config = dict(
    model='masked spectrogram model',
    dataset='single English command words and digits, spoken by a formant synthesiser in many voices',
    train_examples=78125,
    n_mels=64,
    hop_length=160,
    input='log_mel',
    win_length=512,
    method='simmim',
    mask_ratio=0.5,
    loss='l1',
    arch='vit',
    norm='layernorm',
    norm_position='pre',
    hidden_act='relu',
    mlp_ratio=4,
    head_dim=48,
    fused_qkv=True,
    bias='all',
    qk_norm=False,
    parallel_block=False,
    inner_norm=False,
    moe='top_k',
    num_experts=8,
    moe_every=2,
    expert_mlp_ratio=0.25,
    experts_per_token=2,
    shared_expert=False,
    patch_size=[8, 8],
    conv_stem=True,
    layers=8,
    width=384,
    positions='relative_bias',
    residual_init='none',
    optimizer='normuon',
    muon_scale='match_rms_adamw',
    learning_rate=0.0057,
    momentum=0.85,
    nesterov=True,
    orthogonalizer='newton_schulz_5',
    adamw_lr_other_params=0.0025,
    ema_decay=0.995,
    max_steps=12000,
    batch_size=128,
    epochs=19.7,
    lr_schedule='step',
    warmup_steps=360,
    weight_decay=0.09,
    adamw_weight_decay_other_params=0,
)
Rows from block 3 of a small masked spectrogram model, named by matrix and row number. Rows with one number within an expert belong to one neuron, the router's apart. Each number is 128 + 24 x the weight over its row's rms, rounded and kept within 0 to 255. All counts start at 0. Numbers have three digits each. After the name is the row's rms in percent of the matrix's.
Before each expert's rows are labels from the 100 clips, of 14976, where the router gives the expert most weight on average: "peak in band" is the frequency band that holds the peak. Only what is clearly more common there than usual is listed. The data: single English command words and digits, spoken by a formant synthesiser in many voices. In brackets: how many of the 100.
# router: router (model.blocks.3.mlp.router.weight, 8x384, trained with AdamW), inputs 128-191
# up: expert up (model.blocks.3.mlp.up, 8x96x384), inputs 128-191
# down: expert down (model.blocks.3.mlp.down, 8x384x96, transposed), outputs 128-191

# expert 3
peak in band: 0 to 250 Hz (100)
router.3 099:139130124103107124130154135128109148127165119111125065090134138122151129119178095091120110173123119111126113120136172109115162144142159104125129123102127127098115175160115096152123111130089122
up.0 091:119138133149124147135138121111137137143160135174172137118169097122116169169108139119106121122137132111101176131138104147161077129131140112127119123181110134136137104153168145101150118117109086
down.0 093:110104108098120148163091119132119145152073101125112125112145120095124170124147126098127141124099128161123103106181151173100095115105109138132149075093141133122136191101096082133094156134139181
up.1 082:101073167146173115142122152124135076151165166116135104160122113122111160115089139142139160126125143164109126124139116188135086100154128110151129144118112117105121148109144151135158155140126138
down.1 090:149117110106141137158120135136155103111107120125154150167139106092131114119140117123083107093120132115077162168123158189170081138120136077142090107110092153126134152139171114138136139140187155
up.2 102:135127122122113151134140106118126091123115135115085146147127125105157131117136141119151139106131122136146115129120125138131099151115144138098125126136118130105114149130115104111123140109124140
down.2 103:101121120146130120165116134124121167136137112109122099108160107141115135129100152089119114102161103137149125101150135098149104126132124130102132158151122108133148134104176148109116123148114106
up.3 099:123105129120060140146110128119097148126149127158125112112175133109124162126130113119138123101089122141108166129139133147128104138126106131064176138124137147136124140148124122098108163118124144
down.3 102:162157124117088111141130154151084127141169130121189119124119120118093116061128129119091117160134098146138145115126164098111124134119175141140097140155142164138118138121146158119135109080127148
up.4 122:146146126093167159109151153113140148142103178135143152147199107137108081111158095119137120088109141138143117135125135111137094132102074131103126133081107150106142133150129092135116163101134122
down.4 134:127125173105159136099183111166114140121114165144129123155113118128164128178132130138160109068112158107155090141138118131121151118136110147144126129146117073129111094133099112132158106090079117
up.5 093:140154113174146158108151177099102113163118104130098146098121150166126136125114116135131149134123124112087149094112110126119104080092138159171116144129110086133147143137106135125146149190114112
down.5 086:130092126143159146111169139136130152142145167141093103145144105105131123134174156109190117144101172133121168119168174105101130131155197164127127125140122108101123116129142122126126106113191121
up.6 114:095136120131109154133132124125187113096122109138133134115133188125145153170080100148119104090151114144124102152131124173128120133146074117119107125163118133149153107158117150163092120114102130
down.6 115:178142145122122102145129112137109112146126109106121126158136156151119138071150098158091143133082154174154134101111142135070135120088131113115139142132096135143160094117154173119116160115121112
up.7 097:144119104107128201134119146127154091147123122164094132161154103135075110139163149110110092154158125135133154130109104149167130082124119157120119131095147104084121127143148120110117137162113132
down.7 085:131134124162122075099105090149104130121143099135073167133160169127132125121090137163179122143111151158119101126175122118117171150123156101149100119148230115072144111095118133133153128122147167
up.8 092:145117117170118125112106107161079128136137133120111133113147083129138081126122103119087102083118144103150110119141117143135151145134178170104110099099112169134118109158156117087107171133120125
down.8 089:172115154117117142121104149133124155127168101096105096121109129160097084119138135078126100126141127112118115130141177141141093116142122167101124163157143154086108135135092140104141152135083169
up.9 090:120089154146125111118117174159153096108150136089156109140120132054143132152122142140152149105143135143144152086118146115117154134129074115124146141135183119134133153168144128111124132117183098
down.9 083:131155143110137124112136174144101157115088112127121116117132155126096117135200114127097126124115118088111107111096120130147132158113180087117108144151214159093123092113139154152117131138076131
up.10 099:088109140145134101140126136171090127139136138091095104080114141125142128136121099149100153109115159111114114124133087131132094186159111122104130143150139119104149129076134062127084191129111139
down.10 104:141143114119146121144152157091096129086079141123185131144102144136129137134114128135141080105109133127091183179124120171109124131152120154141109150153141149104119158157122137132138111103198133
up.11 079:128074118146122127172129134089116144115125151151142111145151155094110140105144129138147162147147113148099120116118136164127126126128110150121154151165112127136121153136143131111123081127141158
down.11 094:156109175111158139130153125174133125136136115139100063148109100151109053116133125132144109124133131086110098073122085139090124114123117107152145114119125141142122171127150141156133119152132131
up.12 099:136140091109088128105152126103150110138168122127105087119107124129112083155127099122125106190115062137133140135135124150170127117128173128170120087142089132123177138171118119105131068124142133
down.12 097:185124105119127122122086141079099129124120146116162109169136101188127104124085136155151139131128160159142104142164105155100099064124139130150125149134119088134137130126117148135155109127114156

# expert 5
peak in band: 4000 to 8000 Hz (100)
router.5 097:135142107198103134167118128134137156134151107161096110147146114161124122099062116184112118131107133123098109130144084156096178128120127115121115120146155130136139122129130129105107131114147126
up.0 104:126111121095087117105129154135162156140133136170132110140123183155158063129101128130125123111130103149175087136129140110125117156106115143170109132142129122165130094101138148099124103135120136
down.0 097:156161092167108144112068120100096133162124101114121154116092154127135150146103161129106150131093173138142146114125112134139164126134126125140139098110115175141145089101121103121120139140118126
up.1 104:152084115106142119120132170139123146131151138149182089152116121156110148127133134096158171071115107122123123123077130138176103163130127117177119139142133116134141120081159156120113145118122122
down.1 093:131122137150104129161182128185155127163090107092158159135175117111191137174133158095164117183132167133164102122154115143119102079130131141099135133096096135085120129154126134108121083169118121
up.2 125:141106112134124168154108108117152107138106097103102127137177135157130108132140126143133143098132163118148095130128083154098128097087115147121144095127158115129120127132114113097143134123155128
down.2 099:112134123131138094149131112165115101189138142120139136112118133091146150145101125114131178159155140152100138155155129133122115145148109155151104094127198108102067129136162117109117139146097156
up.3 099:136082123113144155098152110116128097119133149111107086173105095192105132108138141155128102132159123150141131164168153156138108107128097121166098135118122121173114113139162099146084130127100121
down.3 105:130129089116118149093113117143156131149090136153114150145123142099106120152136154132149158105101150125118079105124142116169152098070173132074168117145169129128148107128096160093114110135135127
up.4 097:107095142126108145136135144129139104123102141134100126075123115117135109164112114140114125105144139135122095153131102124122117127142107136132107149082126108092163127181117107142111156059136112
down.4 090:150133154114153163111109138091124110140100075098153090133143159144139128129099170112125105092134161169178118112110139121154128177119133123164128143137130145129138183117102106139091118149136121
up.5 118:140128159076127115161120138151125085111089144106156090115135140080106082123153071114129122153121136180155168136161113181144113090152108093108077099099110133125137137144121128127129121122169148
down.5 126:090119165139114098122125117177141129093135143152101134117144107100149124105120092105129136152127107138094146106106121155107098135128119126166106160122124148141141124137132138106103200155149177
up.6 087:177135127124160126125126142085155122143097143097101075174105148132140150077123110126172152139132142137112131100179107133144168106104168117107085128156079093141097149146098143109162144149080091
down.6 096:132086124083179092162130139132138120134135125087126142135149138172125123132160127146158143132138143130141099126150159107150135134171103134104141107116148160121126178083117121146168124139090132
up.7 089:159120090122159123194169171111139101160126076086142100126113118125148115132112116116082129151147170142151187082110137155130108111172105136112103087152170120145057120123172125124114164127111113
down.7 085:114134091131121085101137093150112134117123132135119108125131131144122126109155093084159123155130090156100050167139131119141129123106125140177124138141255106142131101129116156110100132125083143
up.8 087:163131124146060108093116131135116117129127131153101124123148108133122139157119108128148101077169131145147112156141110171145129102121148135137118118148102112123127088129128118087120122132124154
down.8 095:167095144087117104121154152132107141100094131145138092143155151163167109108164100132124126147125083108158112130089135127086136134151139154121103157160087134158108114131126135131102127122158131
up.9 129:136173136078104121140141121124134154155094166115147100154113125141110108121124133143148144139125141130152120090141103139194108134133129133104108109123139107174141122129119098115119124142129139
down.9 117:098114110139186122163154095091121136112113151096156176119151116146107089142115104135125088163117139111125113096156139071103155170130130099103119132139151159111136178152067124122148124178131143
up.10 102:108106122111103168125135120145143105123131075137079154166136113094084128135134069133126141134135153110132127141099160143098096107110127120098137143103133080087081090156134142117155124123133150
down.10 087:162133113088139121166089131103136106147111125122131139133151152137131112101079162113090128156139121177116125110124127113111162142121163127125141133138137168150164142119146093113109129138109148
up.11 099:158071080125152114191143112138150124135151156127171098117118111150098125104141070105156126162168139160123105113158098154177113108118097086157095097123090149167123101137143143125120130107156122
down.11 093:156174157121120119080149131130131128107135104113131189124127149099152143182104129145108137132095138104114119141084140119156164111116145091125146111153203103102072095114139120120053147147149126
up.12 090:125178144139129122154100162109148120127115125168079108097162117105175166157133100104164143104116136143099130129124124150093147109132106103084134104093112116102105127149145105165109170115096125
down.12 096:091109097106149141132149105109135092138138131118140113194137135175130116130119151092128157126169136099140162162144126122168050103128091134128139128141118121135107136132180139140114123145116121

# expert 1
peak in band: 500 to 1000 Hz (36)
router.1 104:142114156130100107130135132137160112118122182086081091143142121166158164151086144155160145118131167113151108120137077099103103108121146116123128109084145124149120081102122122139116096143119096
up.0 097:160124115115070175077144149157130121096112145145121115125135159149178124123129134165149166154118125101098123123109127128114129126140110135097114121124130112126106120139097136164079170082094121
down.0 095:177114153111155148148080098091165118118140073069154166162138152122123135119110130103127116145117149133134099103149109114142104140163163114121169145165106128135148172138097106149098145180086120
up.1 099:149166101137134167145132103108116138142155112132143127100100106169102106125115100116117134155110108133125131118129140140137079171123088123160125115162100144112112118125137120132110139152131137
down.1 094:126133111107139145135124118116145161114114052140136114118146190132079087121146115103147106136147124152067120103111092149095169120111135114139115102121133120143114129151143154125162119163115132
up.2 100:153091126116101155168138095126135137140103121126079108078136145164121168119110169090133127089147130102137128154145099138175117115112124147109165079136112131142101142143109152134135145105116119
down.2 093:109148099149123120120116139105120126109164149117148124155096135111110123140131061131111168138094105122126120151132127132096132153129129113129114133122130100135136132114114131137089117123117076
up.3 098:134089143104113119117138148124138090095121164114112104075157128163108162175100126112088118187116108152139099152130138150132049155119139114153109167143100139112150135095109126163113127107106112
down.3 098:146107168171138122150099144163127124152121140136186127180144115112104123153129091121158129098128101075106150131176135136122118113141095139123100149064106082111119092158103116139092147155109117
up.4 133:144127138135109119061131126127119140154122113134137147134158112161136092150117120128126143142131130132107139179151145148147104151102123114117130115087124127150149129144118119089136114116141119
down.4 138:143130148138166068115130150154137123139100109132095140126153136136143173159114128119142145112159137141081136143119151093141122099056113157146100073108140126178105101137173130127110132163124134
up.5 115:138142055187116155118131146101138108137106127124136145154143107144129143165120133157121112116122108152134133135176138150090143154086118140142102149104121117114100157143107160132118179111151102
down.5 127:152108090093136129146111125112131101141093140112148118121092082102152151142147179096161155163104091138084136113116135101129118145154123109134114118114129124092114126149154127127149116157167142
up.6 092:142135096118136144164120146157132138138171082080156098099101164105115152141131093100117131122174133121129111143127156169160141109156153158148115104135132114099138105095162130123112146100143151
down.6 088:142161117148075132147107115099137097114114149141080120131098092135133168113116140138129136178107126116125131127118114124125154131141105152092127120145146154096131143138090120100130141146163126
up.7 108:144133105116122143172133103122077136106134118090169095112116133161130111105134107101114100140136099122125152085122118151145145153150128127113113095143135159119089131149173139124102123180146135
down.7 114:140122112113184143150155075149076167137128139125127118092098148131114157115104098148157156158109114144145123142177105120155171135185156119158081172132130112124103112114132149140122095156084122
up.8 111:168113133141088129121127112159108131103116121074098113126090184096100109146133140133087143181135144116109118155138128131130129133143092128173108086169130121155122148129126124132087142131143101
down.8 108:182149148131105136127118143133141130179147125087164124147135146115145169122108093164145126140106121088177175169123108112118131125145142146145106112129127102144108092155151146132164115114124127
up.9 094:131122123158068133141122148089095150109081118097140123165139143125143132134107150118133144183155104141102136139106102150109139073170086156118132124171132145179122130148134119107138150132106121
down.9 098:113105086129118111133165132073119127056137121138117123127101148113081163107154102148085156139104104115145131095120121122102150130113094117107122114094123181112118123144135112137149119122186120
up.10 106:126116152111094157135140110105153093166086142147141120179146128104129129116116086125153130087103141124162123137085138137122076113095133107073130155086140112123149126141147096120135078128180100
down.10 104:111113121147143109148148143108134099157152126107117139104094119127158127172129152136157152158138129139128120133152097128150102117075084126124161112118120135152097102139131162145135102116161191
up.11 093:170131107114135159157157144114114123116101156122072112137138108135125125109102149180144116144129146125141113157135184149146124125139139110112099094100121130118108114153135129135138115088112102
down.11 090:125133142112138126135101123159163124176140134109167134139123151090109119127112154138123131106067172142144110120088150105100111131151132142130180115192104134160158102135137097141122119149191131
up.12 092:118116159124102156129127106121131129125110134130121146146133170085093162133148145113103120116170138093159136139106140144098149103127076150150168102110104135086156142118152112109120112158170167
down.12 086:088148110123129107104130189117130125110115150102090117163120118119142095124157100091094101164112177168146121076114144146149124117137143135143125125105133148128089127118159166170127110160139106